Rows from block 4 of the image encoder, named by matrix and row number. Each number is 128 + 32 x the weight over the matrix's rms, rounded and kept within 0 to 255. All counts start at 0. Numbers have three digits each.
# convs0: expand pointwise conv (encoder.blocks.4.convs.0.weight, 512x128x1x1), inputs 0-127
convs0.78:114092193160137102112125119179076123117100137146126101101113154108120078131096149172101127150168170153125125118145104125102123127067121063163075166130131145096161142122148217157117070137087109135110139110125124139109144116150110125158089178069125135101114131086126156126117155149084129125208122116199074149053140142074076169085154103142223140145115149134099138136167108116151195129157
convs0.79:175125153131120063140119169153172150142132081114130078135101124148105131099116104123138067076147111148128140163119107183130154108208147089136134090122197197083121095108198199086205099126192135116146107084175127177119102121170117088131090133136177098139078166177125123098090136114158132153121111168155164150122125131063089087136131084106122125143121127115157119157131084123145172107140
convs0.80:110095162112086136157090143170105162117137181124103184100078156165068196146064113116113174125110119138125138122129101189164163118130094144097146129160163131203116108121125143155129119177142126080106103113129076155102104115143130101132128134131079142194161139130139174100148175180163109123108171054090209175195139113093143128125139103120177119118114062108137163135141098126140137148146
convs0.81:142168154120131128118094082104136088165108120104119104106124168112115103150106086124135122130136096127139110179110105193115160143097129114155068152116142162143124074109157143168147121107074151134111121121208103112191134042101029113114130095046137126093169115118169168160116111166112096147132110134186162144157145108091092157157112148161173114121130137151141144108179132147111141194164
convs0.82:102118169146125134153124081136028144090163144118098119081134153126115143163117148168072117102155191091126143142145069198137189179134142084140139131113146177121081147128081132154127168128112069103168145157120110085053140134165111168170109130195146170132088155111090115122138184098118128074101082081145154144128107135119187082143108118107093173141107108129115111118100183139162069146120
convs0.83:183106111126185125130122152115176141153122069087169159154089127153142124091123135105164148116176099097093140163200132065169133142166127119150148139148092129132159180199127100167157189107176112174092138153165072157102193089135131130187066196133147140125122097145158117124174192119143134097131158157144119139165181154149080174084181133085132154094145111144093086111147089116100131121123
convs0.84:150121135155215113112103125220122137140123129117137142098106116071123185156119071115084090133127104135142117167143177121148122144176118128108126107129120126179173141097185197093143185052124160152123116099113128092123137074133180090088168087130110102123163106150107114142154066066130128116087101251105130126159119109112129151087121119091080102118107152150072107124154133083135133104141
convs0.85:157156162107132132141120186099103140179133119144148089114137142142117161215118151109059138133089155146128116066133168072110137116130139077091089126102098138177149102133074129139086126176101190104107065122111167158173144148111177097071138177095043120114124081129149124083101099168153177088116152139128102134117122148130083131150128157162155155084158143165145060103092108155158105138122
convs0.86:177119138180124117195126133155129136141082135121170136134082129106095097156128120127131126164165127165169097094145153144187108140141098106125078134119113139154147116132177149162164124155091193094137158110127167099108124105136094123121112126135108066173173151135131140138162076110151150179148135159115158086111092166099152132098197136058142132074140107155163115135094141193118159185178
convs0.87:044152085123104125125110131174102112159106152090142147108129068116166147133079125162149175123127168155087161121112081134116086146071158097112137150161141132095163189111173190172087100106109153225087147125106134161157149106079116135130135159111136170126138132142135127167213102159121068123100162167126096153129089136102086105152179144119145081163107168146150176110135145194107111117167
convs0.88:129117163090171100109162145080173103137140114136179108157091132125101087143087163095144141175081105129126092150152167066116147162150107196161127108086116177185089100152119159115118180101161088133146157099128127203134136103104120121149140100129169096146138108192095146152196171070107084130150124155112133114127129136162148125120211074127078056064111130139175146119129049131080126157123
convs0.89:124189108097083042094139080111127094152189069164075131127143143155123138078161088164138149098114216159166135147156102123123139116125183072136126076127139136096143138067138153051127122108161187165123155145134167116128096111135125126156151134111138138142151099152087136150153120101139129075119127147119134121105122139109093085152104105094180154101143130125072103133121150052143184144182
convs0.90:139124190133106122145157157180102129212113127162139089146139131122142118133107103092166085140101131161107165114119137126082179126116142185148119110098120153175073131064054129152116102121106166136091133096178149141096096089080112163133135120121120121110132096177104129055133186098067196176152094102065148170102097129115127038182126096119104104054099155102132127146122139131118117171140
convs0.91:094192118097142118106117096144132166182144080156044154104085120146076174144104147083131146170146194135139111165106094107144192032113153166123158091132160117124105127161202141145126121115169065111131098163163097162141059124133105133169152196134144094154146140195145177180111156137105087092125123138129158135111183116167176091049150136134146109134122131131166141202142143137107128136091
convs0.92:185018129140107074111089101143117130085138176135059086132108097148110120104058127135140125081131087098130160079155086140078084133100156113119109133133159092114139159126159122136062140090130126151117096180102170128123136111148203141185163082124120166079116184151131175145074111167123144140165108136134138169114133124140114132116118118188129143133100110164206111118075133075146150158111
convs0.93:137204183098122136139148165171163084106191156129154158100171160090083117131144166112137125101127104126128080106070144091112146134152095102162113182099144166120162089124188127139162130153084109090142204149148135083146159097145140096088158193203138141181154148115129145119138149074168106161091121151139160120113124129138161130156064091131164162083152111092130107179105137153095070161112
convs0.94:142204197127139111147080073122135126099110132124138069196114178143078145133136149158184138156200127176104079181161131083130161121088085137133155159102122108118161158132156124156162106132118104142173143131127075144109112128112162162114120174193197161155089094169119187157147078139101143114152138097125130113083093097122138145114176124127126106069096125161142193107136185130140105111134
convs0.95:128020163117140117122097113079133112120122154099106114080098161119118141151092111149113095130117111053104117142121115099129158113189082114153173138147146136116143116109177162153129171152020148104113124142097118137118132134187076131141060187202115146145153194071136138092120196156129116143137150121144123169133139142114162210166098171161131105171148146165167126087136157132130115083138
convs0.96:143115116147122143168114056137152096113173133155098129123145119129173123139152108140193104111140105112130168089177144160105069151170136111187137096144140068124099111095100196112120138106117087086126096115114155143110111150130148139144096070120072129131138119100081152145126182170139045153105113092149132178155137199142143212108139108135073119153151110117167077129087114157097165071098
convs0.97:148118087123151145142133087094126135122159110191136131108112091161172140156122175112075118073150173194111074151117157127104082177095121078122113086151177129132082070174089161108146156107130099103145117129159125165103158084115145117111137136152068109065088127143126100136152163088075112132114152173111115098139139141112202071092156053113098121147158156101212104150132133135097118145138
convs0.98:167099172133083095186073165103116138120141190068164202158118155158159120108116109120186139095140086152147140168112094144142138139151127188160104135150183170125093126156088138097098137198144113138105117136095116149095092117073160110174066114127142149140113162142149205108163184132136078133164135083135143223157135108117119119097115176142151149160159094137181100141124129176118164177116
convs0.99:158105140176097153164109135095081127097152130153098120108146108136109154166123149128062140140155156113148115147174103146112152156180064088186141095147086160172134138147155122127131111146129149105197121136097131116105092108152149113155049135182130133166130066135148131183136079086064184122130156115131115145139067098098153093126122058138136111165101073179112160128145124111147126097125
convs0.100:134122129132187171123138115130111094128111135155142174119136180147109107139154147114118157189103155154122117130097137097121110125117097105169098137133088134130145178154079082187088170102087079076124116172051161119159150136131160168096094160140074117145105105173124135065174089124151093143119179127192158107133118087168137141209088188206137117111122155190152139122109124130078073128109
convs0.101:076111180103091161089132123140064117172082098098092150163115141075099103120116108113136164134138186124084142156094099100112072143139127114135099124101127155160134162137191135164101065113097111159080171131155144155123103072152079167110043137126152138095125148134182140134127136172161180119061120061131166137153117157143135180165121164120142090133138049148091084069137082159144128164145
convs0.102:135105176121142114087067104142042130149122131129103143124151129126137085101149094099212127122115097089133089142186109080113086138174113165130128113141141139083155122117150169082106147102157169142151126091139199107181136132129130121122143082033145155148161134158135111167134084149127105107184080183120165124135150117143070092155126058120076145127134116104096072125139092068130097144111
convs0.103:172172103141122142068129113095180173110165146132161141123115117137079073088091097069161155137193099115187134127152105114152124071140165158103127167117114190129168076143095127190200203191102146200144133106171093105074058109123111098116148059077153126143118163113094165142167092135116135134130124140146151132149140147155172085121141148124135122152159167115134194178163123100144140130185
convs0.104:114097189109148105105144136137107115106057116126086195189126128097118156102081155138075133167123112162077096092126130157158185138152108127067178134200125134093147153135084084130080121148173043145163117119136172112129122122118120147112127093111091125156091145154098086093128163088134171143113211166093144125141152063117089153085139120152112115132180145116151128152190133125086163135152
convs0.105:080132158118125088105097140147102121170135131088151137127115128102087068138127107157184159156125177175127156110158078160137145100125119166099149102135092144100117115104129151084152025117131085219132181160115137096132128145197110154103091141162096148117080109145133158118155163132117195119078126085184167230120105090123096154138134142084176109064161102154148148074100112129128136135089
convs0.106:122144113106125157117095176155143186113092154168125152127110112164144094191158154165120109057136048113092107126113185078134118176089079139122110171155139179121118135155132097149131141115142144114115117153133176109190188103035176145105136151130112145121120112109122125087131112119116144149162123108170119131153179180135132192117133193160107124145179194109113122166124141112143133101146
convs0.107:129068179093116151123148163128097132159130104134096127086087109111156089122117150150116104112152133140170116114104189107111162126146088081185100155102120101164080140074114069197089111124113125084090099116130137145162209137132148157129147128101081112141093172138142152121044145151124169137131142130150137168173175153132121129145107190169129151153152151145117114084125092136096119107078
convs0.108:173133099119137175132144196122118147138127119097124134130115108121150127123089073097156108126167148084099145109102155177121185148188112138082161123107150131077125109168136088139168155102091136141081097158140112151090124118147051189150136037177176203178173131157164121207098137115153123139091133153140151125187106101115137146108107153214115108097116154177143095107144117151130109097094
convs0.109:124166054165113158117086143147145101136098114093149133068145091036027101092119105159169121164136118131146091145151152126123160070152092104136148104119143143173182089075131100135184134150144114098050158152177113099116089172146099128152132114131169137123147164113118179144151145127186100161161111242146119112135132109158102135059125072157130136101095156128105091058154121081158129140139
convs0.110:066065170108140075152175175122114103067088132094144131169125136104174100134054114158154117173165157142075097113148117122129085118198145066135136185091154101136142147100162142187122095139117096170075109127122110140146137151166173089086090153087096151132113162085136102129113113139148108175123087164149114153079126109090142164144182139159136089104079168119072153107145143075148154136140
convs0.111:072073169115148131114123100153205145147138147155154134192097149111126143134141092113097144171139133126089121134147105099072187126136072123154148168077119149149090156100113151148143156159179123153123102091120123169091190072096161143143147070126125166085173146136097116127066161142032118169183209109109104160179147116155114133152130138109141108103144083092135181159138148150116166169149
convs0.112:073142182133134070090153099166159124086078114158087083168176172092063134149079190191079159151081150157106086162131172099139129075121178117116096110116148106119181182098133158124127095116104104091160144121083131132156124110142095135090195130113119096110106111168143127152104107128072143132168141211118141108134069066140089080116152110145139106118126158057138164150110141123094131121121
convs0.113:106138187121168088065131146154117119147060147181059125159138137111117163122098142161057187176126145152104113102095104079145168127167125160112115177163151135129126163159133136106137107148155057096171120107115144083102156066164155157072123151182129125139081174157160123094134146118103176133159180125134166142172118152079171116138114104127119124153118113125091115150126140167155168133178
convs0.114:090131219156132057138113172134118139203099117101073209111144115147125133127140111157132145106130131082134159135103137167101133125146146104100125111120135097122152125140169082123108097128113152144182095080114115139176134111076143057131075143126107131159083070103181130110124146143185114132072177123087133190157160095173115111158089152168187148138137100095119077126075097125148148105141
convs0.115:117169202117123100146137187045105122100146145111138125140127170133172126138091093153134088140141160210101157071111105156112130116080133126145186179089152153155120079110086122166091111121135082128194124143099131109109132075108153104095097145169101107123060150111119117006143233192099132125115086164174132090136202132137195138181129117121121156170134149063160096152131097094158137067118
convs0.116:073145116150194169139112146117087121144113107109146158172139135171124112069111128079098091147137093204137151171135203154112155124120140164128124114141152142121141119133127183133143097102093151170130207062166095160094109079115121100127143047100116129092140127170112103094100159069127091157088111131145134152106117128080145108157145135159113039083102157110133107106182119162088148090099
convs0.117:119133115130187132113117110153178138105202122104163151094080145120105170115092131157072164130169151115097140156144109169135091149145141126123147091114091183102162119157188145091102188108166116170225061160086117148128103105172139135148136100142108111094159178113109121111129134086136121111074134155177121142100198125153098200126093123138113143149142131154155105166090153070198142059139
convs0.118:046076152099110078105149122141138177055113160084121143117118087132158094138050130087079075098122147117184165121167101144156198145142136114177137159143103163167153152108139194100181115100116092135153083102154096146142100079156134119147167139128135108102109110099104115121116080142112147147156209131124176143105091113151154140132128116113102136056096086099093211148120125160097157161170
convs0.119:119095114156116150130162163152128149186118130147166117165079137183107134185105121122148129097182055106124133111095117157082148119123111179157171178125064102095097167122100112072110141149087096089138052158151141141113159128083144171079098123134092132111119092138113119103091070145136150159137127125156104142141131179099074173141117115163116083129151134082132118124131136121118147131217
convs0.120:129127146161149159142178151104128130146094141075123095111137157136117131121045075164060127161187147106132115168104106093129089106117073141166108137156142101165160117118142148170122144130156085074128111135125132069089099137125118144123151174117143214122130168082091094184161046155123085102125142162170103143110131089071139128099130128145117087170110160174126147167131148118133133164218
convs0.121:131148094126135177127142163166146209109185128130168142087147112085139143180124146126064136166135156102152136109103155076141097132110074084139063104126103086133124135128173086148154136097102136078111098162097189119140110097129172091191145141079105145134138088123139157090193113141094110102090132180173174104181158186123176103082126139144153196216154122156088128123084095121051133124099
convs0.122:098142112116140144095140109121081150070123105134100096102126078157151132220130101150122172149117132075125145121109073086126080146144166059133115084162105094104163142089126041123160161176151151159160102107097114139189188136133140136115128117117079136127124076155116081129160110097105177103138161158131133127103142074123113133136059165139095200148139138156118152098085148093166066120149
convs0.123:073103075097164119087109101055162142112108163131133124108101075070091165180120121135066165151125133105129178132122153089151132140137169123112089102144147114174182101142168105110184125124104179145154125185071154109160162160127137143132135174130103081160156119136187141128142129122134186157089125130177169097112138087164132119099139157082103151152134100129151112107100055093114116142161
convs0.124:168158127154105112116069156106148109128136113114123124160145139067130172150095133159142111169106129144136115133127180120155153068133184116102045126155161109129168092090145139136164108110165105108111154074120122069115122097105128126106140150154088136167154138186141140097102077095100117122081118187106124053128128118134170096089167057158137106110110079113161162156163139153163102162130
convs0.125:174127112140154097127138131133090159096120103207149150064142154134131132186111137120132138063131134158092125062137110140123139085118070099166045167104142172118151063113146185182152119098151122131123155116118173097134148130111163103095109083127091121099163187156122072086115133132102087108127139109159145103115153187121165153098138111106081103175116143103146134098138088155099098095063
convs0.126:141119105124106124152123141098161145131093082059155121138109157106101102115072097095107051095132121051090153091129170104112147125115183096172128150073166156167153134133166103181118120151091102159135123156127116130115132185157164168147100137103175147128111128134136211128189112153139109094119147143146080137107137137113131197125123162177141127053082102140123131067081138168170140138157
convs0.127:106177087138085137138160077124128140104099110137127068169112123099131109171106060084137061124163129147160107142167188109084076141091095142106138159075101117112143079157152156144093149108135180182118097128149096126166090184132159154144121167091142147100166147103169169198084093157101128095080061157147095104045058168118188143132135108133108154085094170126118081083123091150157024081121
convs0.128:129149113136133104064091134149120108092155140175119079141149123142136164088126119146161109156075101208109128114151143160096129173104145078130123134176131128114201129075204147100159165111183135139030121108119081168089147176182100088117176111118146126133155165126093103157189098142153119097093065168156191113091161154150130164083141091166132079146103127131079118180137091112115104140107
convs0.129:155151131187115107099079091115157089141088126169165116110104105114113147176144107106080092130088144132157100172146127131152147103100141083102085093120148094147163079136203132154148149112120157058138133153132151071119132085138134117093111143096087130115123147117170123155138130134149139129140132194152147075163130131137200120049233096133124124141157153157157142140115099144129077146108
convs0.130:112113200102149196098138139108110167166129156156160120186081113147166102179171155110133167174145091126111123140222116097097149122071122132186167151156117150145108116070156180172135127149179107112148125094111159100160142141046136123150111121104134152040100125154089141135133122159076113163142127120083117101119127162125116103119108168097091107132137181178151154086163106175167153140150
convs0.131:163125117094094116145131137113077148120152106108112114144136185112184135134143180143121104084143134157100102124143082154124143163146137197168187071176122155100183103147074126163129112075113157075142116103101143129105145180179152140158164134140131208159084100124153121143165086089172066112062143122091159104145117095102108123121139112117074111139078157083106118147154171140122180077105
convs0.132:121126164174102139168141135127064133174059105148140135145133160175123125153109187142101101130138140126148068136186106170104197124109187128160155122113155150149069126145113118181153140121105133130129147086136091104071151113063132121124129136142117142167084121100152139125131171119155170145117119075155084146147114079106170171174133153137152136082128095076130110136159181172144166149119
convs0.133:172089116116135125130087106054177089142089111095092173124172185119145112077135170093145101150095034094137114095189108083093123098122172122179132108170173182153174161137146116145115138163091130114133117181178099151057098085129175152151069090086081111126108128140106180072124113129180078125169088162133089113151103068119116155144106101153148144101142148186170073116109130089134150127158
convs0.134:137046156099114102139124124132144170127163134162125135077177096154160117146136118162111096102079095097115102166118117166132189118162131133101175099180112112118088144095095099138132111079129113143151101095099176068140150133109156135172136109162158124078031085122124153052175143117109227146155125135182115140171140133134098121161126127126116139171162098084168137123097127049119131099108
convs0.135:176112159136162173152137072121156161122118097093135104147100116099137132107124142122215137133163129084134151096155109054200149109134133163112105135145111101082140126211073115105090128100099144075126152167143120130175082076144120090197125159124099122142122135135118127118158191158079118071122098105122126122113123222109155197079131098104128107135169050074148065149127102105097044141114
convs0.136:186111138145123077139099171073117106150137127139074173114129149063162136084072090129190035113116059156183158107159153162120119152122143156158154160140147170136127127129095126152121120084107157086119137097144144091124133097128127118100129112119174105115108075058109102186175160191101131160140035112091127103096045113173099105140106123110126157117062143101134098129097171097071137121156
convs0.137:159168133163117093186088151131117100110135107098118085086105062117121192078139143093152108128069172094112126118137097120088152152207118088096214173153131069081163166094096105091131136168154145150123121126134137136177152136137083153117144202141169168150090095126143116061070118126164054122105166095103161080151126112123106163155082080143099141142114145063162096126093145142116114073196
convs0.138:127126197114115151128160175156092152159128091141111144114072137158109108063096120157141115114139166118165089097107110174125161114083133158123188117103070186113141184135073161097128129162127139142107096042124141171062126104157147188075144067128116193080131157116095144137141158136126147147125165108173131152155118107106101219153059120159157086091099105172094124094124100175095139144139
convs0.139:109116149160184161145122198125114104137128095104113119089090143173126169150132128144131125166168122105136093123092132070088076148118069123138118140173095114177162167139099037145072118123155155105101095147089165118180098127125157147093139106108114149153160133076182154101103110132152145127094087192098155130102157152166147186128067173139166095138179152129136132118088064162139077095113
convs0.140:117073147131156037140169160094165074093136116166178097156088134067104159108075092139117121124134134130129145132099125064103081100118122109140092073151104148161162212130124125122134089134096177121121162181093097149081133098124161168136093160161128080171152128174164080138149087131090169098093145169170125128136141138112100152164114124155198123130131121181063168148121135137187148115228
convs0.141:137165124170120099175113087126100114062148136066165127104105155034110162106078128140193061098071131187150127123127183136145174106174120160143149150147133167123123145127154175097112134095138100062129191102147079135173119118151135123168099181195182119155150127103073106107128120070087195132121110155115157130166092131122088167153148112119136122098159114101167149130092065127095125100135
convs0.142:131063131151064090185049141101133111135056151085113155171092115148135179126138109113098184116123117142079121209128125158086113139162085149122136115166181120148123161171136053101094094134184057102144132119103144120144117143151070158145116109160141169138101150164152177096131151144146091129090188060122127104185155125110088172069141136108138112133107100143156134137108110151158178158144
convs0.143:135096144102150159119085173167086138131114192146112116117079143133126126114154086153087144131121117051094162107147103140121104146176087109149118164088118143196131168147059115152102114139102114160070095149092117193096105142118131116125168125117087092155128105109119137123164171176136125151143161086150146173145134133171124230175085162146172110168133083146097067105129111176134144117122
convs0.144:077118132107149087191108112128114105159091082113146117148122222149219133123154161096181097058128124099169132106151136170112156181117157128149130102116089121118165137134081073119135113094102143139087089101119106159052125174134127110151161097110083129086124163154134136140103205148163090054128127076143122164134152143129076173103130159107109120081134091079136109157125070216117175126145
convs0.145:137128110136153111099103167139147043107097116064123122104150085144129097137155147169099130111095173097135106145091140123155065170154177071123147174153147064132197147106190073093103156127163113116145137110091164125189075075074120095048116144154134168129094123130207143057111119140180115117120097127123124103172111147119151177149116111105116193126134094112137105174087119114183088073152
convs0.146:156136099125117142121128157086123141113099130188084045120140142127200132135119129134133108072093129159139092162143158139131116148045158173117119100124142102114146074109103165174125201145144104109109128137142162148118179136177154118077054127111122070116132147089164118139121196138138115154111058132127149089116111145193104182143179131101115087128098186120199114142092127147144155145112
convs0.147:132128115140118154145110054038171143122128161106150143099117165150079129141137103107137075118154112093145099082148091155096146147145089104135187153138092144160087145158156105137157087105144145083106153151156074160085158142156140159110095186141153101180165118006145170122094193118126060153107095078135103161090128126160138192151136181150123164085120083191128121116116146136133087086089
convs0.148:144156164131114095134197112111107152179129141111130139029157129134159127148135147155137108119157189141138176108132092100129166095157204137133124166123132129119094067090132171130085108107149120098163110112071110088144138124092229133096106179202101149178068118067105121118135093171147102108080129155160171155081150119130083138106122101058165157103108106064168145176123155081087096147090
convs0.149:129136151134108096158152104123129177143134152160168118168099137158079150101079116113113155165112158127155105151154108098094216127230168118058143148134197106143119157121105110160155108135123162081194152106159044141092095154083091153172128147149117119165130130110164110141118082111118089135109186109097120103123151115064150173080130127115141063064141095093058134174123159168150150112156
convs0.150:075181130127169115105188145157086113189130103166102130138124127113160132144084103108128157156110172149201130120082124113158084029084165156129112147080124131065166089069120146163117113129177120126100136097136106111093123135092109114092154142117113130142157138121186138168129079089128124131160150115142090149126082125180115086186171165227070084108136076141109160095097118125054166142156
convs0.151:155166161147135110079138140140110098138097130092126137143128113133115128125190122167117138189098132127119159136129121112133048146176155065130140086158137060132106114164157084123116093131200063125166120121085088101109084131094142151135109140130160111141077038163214132077073128133117177156169115151101118157144117170080074159139146152116200150146107134124102126198112125091225107085099
convs0.152:113159141136126105158122179106149077127082156062082120122112149132120143106131129155091116204113122098147157134141140106094159090098164130162167098138059053104126182155096073157087120132169090079151102141111150166136112178100138172119086134172120181133090051059087138135110101138146144127133145101160137166187138085120112125124117182115141120116103101129108078121117153121072213107111
convs0.153:128134146181159177175151094148137095087165166111168143154107125096121085128128091165125123143166164149084120126070157120119148063166137153124073146119096100147093153124148106110113098131109122115141165094157068046166090118070148127130117122132160131171152077101134120139160155134107141155143094154119172143114135159138223090166083138103125108126140132106105157131152171122101141167120
convs0.154:130138132114128100123132042120123117138140080166115122106174115163137170099145095154103090103135144155157147138144093129111136150169166146118156088173180165140190148112131201105139108183133136175108104140137083201085064104154115191067158127089126088107073182144132163175131137142118121069159159120203136153089106115113119117122132124101167104108118105211175079144156116152179169154101
convs0.155:082129080110119135133155170218074111158123126143096132118167115124202138095132182151141159120102116136118105204092125200070132155146149110112094071117150109126138167102136123103096118106193161193124132076096081136145162138139050187177121121165143157115151158170090131128135076100123127150149150152131095140150159127086095132096221134128055116140097152111128144061111107152113146157152
convs0.156:157125114138115119037152101106139165079108156111143136118205062102123089097138091114111076057078113116088141128172084141115117149185061074142137164182139145104141124112158109088126142093161151099134113139169144098157102108159110150112150081110150174110154114193157060132118092151125166127129079111189154067071122171122070125083092161110101116131109112146064170155154089085091113142123
convs0.157:137122117137136037155141137124115148135170083131075109128135215126136126126091040199158075136168143139143137137083132145103141172115108167094095157113112060120156102120115073119115120123092141151137132102125126147095152109100127146078150105179134109142147171137164125122078040048137089100061160177165120122171143144082145148129111136187125106095148128112153134143146095173118127184119
convs0.158:113072165139123135158095054111111176032145139140134110129089089156134135159131132091137131071088085073132134111113158124123143146125096118152150148157156153170110165139195105148167167115189127149148090127108198129123173108098138120130081093140098099119132174143085102110132131113110134139128132111123164123147212131171080127065128118165082087189155145103192097061143096140128173132141
convs0.159:080133134148136145177135169204125157151099110119118110217145112123112128158102083144123138174152139123180077160124149151135128134139095151088130104088161078110124171170128080124111085137129113121120169051179111111102118104087127162140154070102132098173155146080158129130071099113104105156158138126076120143103150088108058158118139165108167140065142147147149132198126161213118171098117
convs0.160:190088101143110077152202110132117142129101095102112061100124125035131135125111138114141175104126187114186107152117124213101106122185113086098147115197112078058180179143130114117130072085168114078124158110090108154036127139133156163166110134166171194151158189082110142117093135111186127102123083151190141163085135056112170148125118090067126173119128113136111194121101140084178141121152
convs0.161:146155128115154112122138153074119141148153121109097117115117188137106052086140077174127125154217172134212140069128127091075116089165125149133123230155071162124127133134150138115153148149120148118157101115096105132086100105128162098137083168160162102095137127114106144110133113088119150149172165144113097160094092076141146227190121172158170135103173087169090122140132132113171133120134
convs0.162:141162148099107131083082099145163139090208143101114079100098132143077179099114139134075137112061182122126105146151086077138157121147133129123176127111093107136155122106183174150071162090159117099134111177072106160087112090154133147144119143139146122134128141111120145073119163095157130121114165180128087146106150150150122095140166074146076124136158099148191139110061085098118118069106
convs0.163:160109151186118118116147154140106129112080096144160172123115114033115142189147140071160105180151144153178101110132163164082101072141075148070052135089132122107133165143157132163182070165089158108110122094179106126117154073156097122178137083112156142136158125109158144132116105171084119143194137129053102058155136111099205091125172126093147127134073155085153080130135092128150111190123
convs0.164:141106194154124095184176149108126101165162140132123129119142134116148127122153124123097144144154131166095105096088089141103158150114130114055088113145174178115119133113163099150133085144130138128164160137126103123076112020055115114100155072134141095136164110085169123086146151182047163150120125098110169148089092112068107192161162105144128144122104131044126098128143142179163156176164
convs0.165:151076132139119118145126105169131210149113136118114119108131057104136094091150077171133138079126108084155109124168137147103087129174113092187139158128081099102070105113127180140108127081126089133080135139057163103074096146148111092146094109138137159112098086106080136094152139130098176154191114083137156135107113127111081163209096157074114125136117141115086145095084111116090120099135
convs0.166:139124063150106157142126165178140164143161097209109116134138122099105128180126130100106081153136090158124106140142183119124154114115095160110090110172136131128140119117128132115180155082120176136100151142083117100141125061080141167141121083168117137135213122186126140154100065085102105154124147214128152051128145176137170159018114114128137088103136121154171150145139148144147079110108
convs0.167:123138153123149195126180146088153109160138040139148129168106096105183079113109173130113109135132163108120149141100114120113157190048119110143117119089123087094170153182103101142148134090097152133105096187147065136125148114130084147153103156122102129113109152093092114139119180150112107089089114079119091160084076175132141145119152139144113145106186049138098145099117092137153123116133
convs0.168:150112137131120091187077118166151173068142118086141188111111141147125098112191078143133121105172092062133158125198111120174137149126137088139176100091144147218162146163101125170156157077159097101108120151093102189100154188127119128164081175114143145082073126125114205079140181111159139158110128164134130158136184151158081132115083160137146149109128094166152125095079157105119119105114
convs0.169:173122149132127167083170132168140137149127179112145108142154145152125082147136129125119139165116101103140158125113144119156145146159097062106092173062129126160104139137165039159106132117150063086121110132130121114177115142094099148134134230153130124147080191126146111085074180115171162120089138090194156138122093128141136138164100217094173195142158097143049101098086167126161105154175
convs0.170:114161161095121132103185110116106132131148011199105058133100130114143117135159230136138110126125134141084131213138161066139102147096133149140074139130080105126209202117159136135103110119125129177118178131155160137110079117122123203104149159116148166123132090155132113106144132079119138053108138135113120088100110110066130142105135118062084132084141116142087150089102072158111080120137
convs0.171:156125123115151052147109086143128154122136052122185064112074132156167160120150110141177138094093124113104109167125161117050127141139099146143142116133161125152152148107152114106108124070122125140123149119127163101117151191104091176090151106136098108146059107226125144092182168140112123105106079119118138139123085114133102141132187102087110172111138088122137067096064091129127059158178
convs0.172:087157168167128116168127154141072101139112150149131117175103159170131131138163132130092107148147148144095139180091112102136130089124160211121126169113137188081124136148127107165083114128142107094128197076144108070142123093153112113156132112164100129098102117132170139083134137093120112136098143138108102136111078103086098118109115065092113071066055113064170193155167189177108146137128
convs0.173:070093134114145205085147099148116161103178106108077145120167132183141098170136149149093070167111074057110146168097124196057153143150090151130118105181136078137097160113177140116133087092115094123137088105094155160115106098076129114088119141153097183147122147126115094120145117212127108134109132145139123139107119125113149142102123122140097093140121134165140111117156081192068098038147
convs0.174:103125199173121167193156106106165138197075113121077117143125179112117123135149161091152103090172142101093151152199056121111155082107143118176145128150167098154087128121197118133171084157153096101164134118093147133166137130092111100138114127126123127104099072140152118096122134160098139159208110057100143182058111140132124163185146122094154132114121109121140144164153104103119198131166
convs0.175:122116151078141128146125092112176106078207157119123144122095107194162178139107082135088099123132112096139156098164094105126112131159150081158157084095072122161172129101171170147061157123152162147151105169095079200110106076117129105116093137119132096118141099107114103097129144097166142135107158149142108153122179117152124187177098146108162149140124133168110105091074104144132084103127
convs0.176:191120144110206156122151137163101144154104115136145097152109146158148159122136106134106156107143137128112154104112117091187127145205135133079170088104136132104104133204053127056065164042077143123079126127165148140143119132126086123177134048136115119138190095116166094143074152127091087128136104100057119101152142159152123187129158109103100098122110151137113100179155120161108105117098
convs0.177:100103152143141135146139136182197082145084164088188117172145175118093119211081097155133087164185096130118098129151145123100151110125126161123157152158086112101120094163166161179129111098129142086212166133137109147112116125099116123098136132105130153160158098131165136157167088181076121115146164137087179122135043188139177137108139127128095153138169120150103151135119157139100131146136
convs0.178:103141158093207141145137148122155160095145130112166149107139140126134080072118183133151087136125134152100155124104130174137148108157131189154139166114108145116160118114044109128171080112098133065112124118138060140047154163158118136116144130102107130106047095137136113110141169175154163113078173009135143220124061127134157128089128159067086154151156127179121130134094104122120134116139
convs0.179:162093112154120098079171081106160130177151089164106073168137110121187134120163185115131164110124147118110202109118127146183079151076158109159105102107155118135178126158165101086110187097112141116149178145131130131118133081076149079126131092079138063143137157143116153063174175144129123086156102151109133143145207116118070108084152080124095102158130128139192125149074116113198057112125
convs0.180:139166181123107117133196083121142145173110090097130049169140104145174132153167179193152126150182220153155165152134156167071125149140132133134072136096109160104126152117119162097089107030169139145109134186109135116167106123114160180133088179142133133161171096100079119126148082130101180097138166095112175155129120120113110143143193097082121155148106091134114119134095116107162088135111
convs0.181:142130095092144110041082073165176162121129161129121151064155078117102127125089109123108157169115132071158102123154118093110120151117056138132078132103121153154102123121147123064098135195096127113131046166118146151149138130143139120112151111084117059099099123172134107101148083154103165143133155078121122109145154133172087107199116180092120095136143107223145103047135124154071100175121
convs0.182:109133098135199122084096122130159102119098158082219141179143109132099137178067123138053154153084123112086134139152150073108117167174139140147133169153122124162076112131129107091161118122148121112146171128096050130163081070118085169108125130177123060139178055097146087154159129100068164148124113140108132127155089141104152096093116146156102124115173049133094136136104137107081110084156
convs0.183:147219083106127169078219127096173152167179091157171092119121087107107098111145146142099139176115198119149121077137129122139122105120179128106123103093147143077163085105091084106118140131118174112152184112125130102110121106134171130117130143124080131153127137151153034094135109090077177096168162125087127103114085107159113129117146159096106134141164123138119140181123103098168134184116